config.toml
fused_qkv = false
subsampling = 2
num_labels = 29
residual_init = "scaled_by_depth"
weight_decay = 0.0
Rows from block 2, named by matrix and row number. Rows with one number belong to one neuron. Each number is 500 + 50 x the weight over its row's rms, rounded and kept within 0 to 999. All counts start at 0. Numbers have three digits each. After the name is the row's rms in percent of the matrix's.
# gate: first MLP gate (model.blocks.2.ff1.gate.weight, 256x128), inputs 0-127
# fc1: first MLP up (model.blocks.2.ff1.fc1.weight, 256x128), inputs 0-127
# fc2: first MLP down (model.blocks.2.ff1.fc2.weight, 128x256, transposed), outputs 0-127
gate.163 102:466426539528491546421553570455513549479528456469431494511584481508534528511509505559520419494517571476495608504513480467555479608516406491479462527446564502521463513447555444508556439511499536551482517419457582564525458543485416545420527556529578451619407531450466556452571473501388445554573463497508469476463546444549557409485488486473419438492479482547512532525445469632491406480515
fc1.163 100:414467460566480415442495555575489549455489496483399489482542476465548539549481508559501565514485525540543441497525536536529577548478560458568498471484634590494496528583588601507509428598476551494487501493576545535495445534542567522558509596487534485498412531361476494489433433486449500442505482547493425575433519544518391492503491560521504506544467402527504519477469490370506507557505
fc2.163 109:553525515436555519644496419506463450500455596499531454510331476528466432567548624519474638542494517467504505555508510493524521462508482528477471560625513527493434555489509497539609465529529517448490458521525446490482450536501478511505460428551422540483517464498399490447419461458515506468514523488502513527507495430599522537469478508528480536499460547445400513472457568501404596450575
gate.164 096:587488498493458551456541493458446512579516418515452370452476425482530432501493485472482424466487551425426538505527454437531541495496519552533418493502507457430403433557539467557578549593428516499531499444522484484569523473575509557442485429555480496624499563445502536443523436561489513517484503495577429542521488459388518516519523510507457349466494458442485543443516541464429387471529
fc1.164 088:511499524492511548586489495585508454470517398411475370467509458481425451490486487558556511572440461465519495463516485433447517476488514484468493517470477526449504587553407566454471536555492464534345435511486462456556477465606489538572478476481518506539545544465511467575430528414524528567519438585418410519545481564489522569564455472468588498543522506443483378481468497478546609501449
fc2.164 092:559530444455476482514508493516402513472484556505486520535456510578582503508523493442550511457412366537516437585567516473465563356488550433574516465532501373521470465572585491475521589505503536478539521570569520590417456646551509530448483562489465480448541436493498521471481427488503461549492575483592518558527549542495518563467557468502502553405500563546489512490517463475559545535528
gate.165 100:414454548500507462497487540397437492562446368367446417466492429487559472453542545499482492476520625474539545542468444408464494504552497470519478515401498384480473471503514438532564488574437494505575523526494494482493478512493485554441423445494554485487469509473490487417501398523451532440481588573456526533469454504508439439473441478479397550442488433580541533430485468461453484408476
fc1.165 097:528518531494576464472494518418504552531545555506414552560472563485465569470482482513459409549659538475473390463494548587486465564469469558440539424408481474434460442486472460442478462494455505520498549517481528508564524477398554487486471484474524502487509512481530568418553508562410475532483533469452556463545513495397410479463558528521366564493450452410532523523508441500528390408492
fc2.165 101:538412523575468417523470558534448547538457540560527563544558522540513526454518490559407480482523490494501425522531497524497506536404521511408477433427543469497468551560484526493521492549506504498454472479538588407466589490441514493508465534513500439507584529564504496453470470504537494427473508578453506564653487548445470495381585624509500504521479402526505550482673503500418448516503
gate.166 096:462497582469516517536473560550442438573486450490481430478555524476489521559554503521478590524551518507553508508485510501476585511435543524471458505488585481505516461559433548504540528447366518498472450491500523523581544449461497554493415483487472544497461568520435488489536486565417466559481469468525473500545488461384336585383363479460507482432507510438498491416496435423454506600417
fc1.166 090:385554489563520458442413465528507562421523496364469440479507478443448433513525564532459455489562442463564506488493461590517492507426512460441469544543503547432438570441527491519587516468551550485387568471501443505573481521606491490531420529488502522463374514503375419536501429485511464375451432479504485524490510445504474495505446460508556467497488506596452535477530440572519514517467
fc2.166 088:525521461394453420443429479506318543399515525465500525488509402562484526497456434459602563481501443500605508457478489456418498465497455410448474411499504416519407445507489530492449496486435473486535478498457468516492440475460501360565506471523467571419508467466503555491419487509547397494520501509513550549470530500501509449468478514584492442418534479522495417504545514419446438492508
gate.167 092:498562491523458435465453542506484498445446436494517566526618404501601538482545595459556502494457573557544504519582489545466505506505598515642482469546547499484559547528569532451513513487562492539527428452502497539507431494500512494517570524533460539537516506545522583560566468542528481501552546532584485548433525411616439389517561512559555477558534441508500447492461522348523525514562
fc1.167 098:464464482556448451486502497491517511514457588440427556456563544390569511534476504549502456532552528474432514491472468539500418512454424481483516450412552478456475465472505393509495473569519483518553513465470538479433514588455571449436518481558461429484499474501538367500523408562460479473460497429541616485457462610468507524554505504489429557490464442399580637555517480480527520407578
fc2.167 087:500474539409483581440546390489557527520443449518508441523494643518474509504487540466488479481402482457464528453465476521356488456516477460555469569519458548540555556385523496537542487444556468549518410436451449447521389429452476492456427500493487566514451474572491461529519429508549498501598462434507495559557578502600472534589479408461483481521595559480525503504507514432470528477542
gate.168 098:471424466522442561446559450499589429529463405543556453473486363487527401535544457389478459517371467554485516515387446448481434515482461533528486526495550510523278443466567484540465387550488469533456433579496545520538512480464532478501499482521440448518514553531509503494538493502468468520482549544541500480489527477524530414470549500435422443479455480455489534565464521522515504483526
fc1.168 093:467463526484502507456437474489437440483508487470490549461467454510498451329486518440451523481419442463510482526515510467435483464487483508532475428487510432541565455455503380407515542514493498544490542373466389471436474478407491516472497557437514546549584560511444540519498507479455501501448381506526483480563389369464552400528447405528411548489546513491483514450467442558547509555509
fc2.168 094:610481418452522427475488521489528489538558536501462544474498501461510456551562439528539465533568545401532562481482465554467554641585449539463540488410519527496470476473481484475461447507544516570436527474495563626523514538468437487463534530490526394446496490497448582553522607484405486490452465575419531430532480581461487521449479436424499511445514507484540539517583399532589521404527
gate.169 099:516538558529519427502423463445582459482414569541469479577439538492489475487528513531420561492438431511507512484523437510481481473502454531518571548440521550471470418419530438434523470471507560562572540523560559593468469531569479427439488488531440539476522400482547460490481442522460504444430634438548563489527407472403516448439522462527429447539417532472475530442513508457430491356492
fc1.169 085:522511543381455485420528483493446471607368526549538577504521567459521581515488465548510530434506565624529504508463467541526438493521504438512548537505448466593441540505375491476416538454395469443492517610524447481425530427563557521495410504430563530422453442460515500496495575525515523531481566431475474534520430495467515587475460494442540535424523473475502510519548578526483487530450
fc2.169 083:500413436452561488487411541520462520416575532511511532525486430539476564468504485492455498502546462509462586491533517536536519538496499612520542405506441575470560320446418526375538595533467533402497536502505514584466441553451534492552469531514504404465487487502486513475551415505443442513485567517575527487601554460538480570450512435489518517615508511539533493463568500490536521518431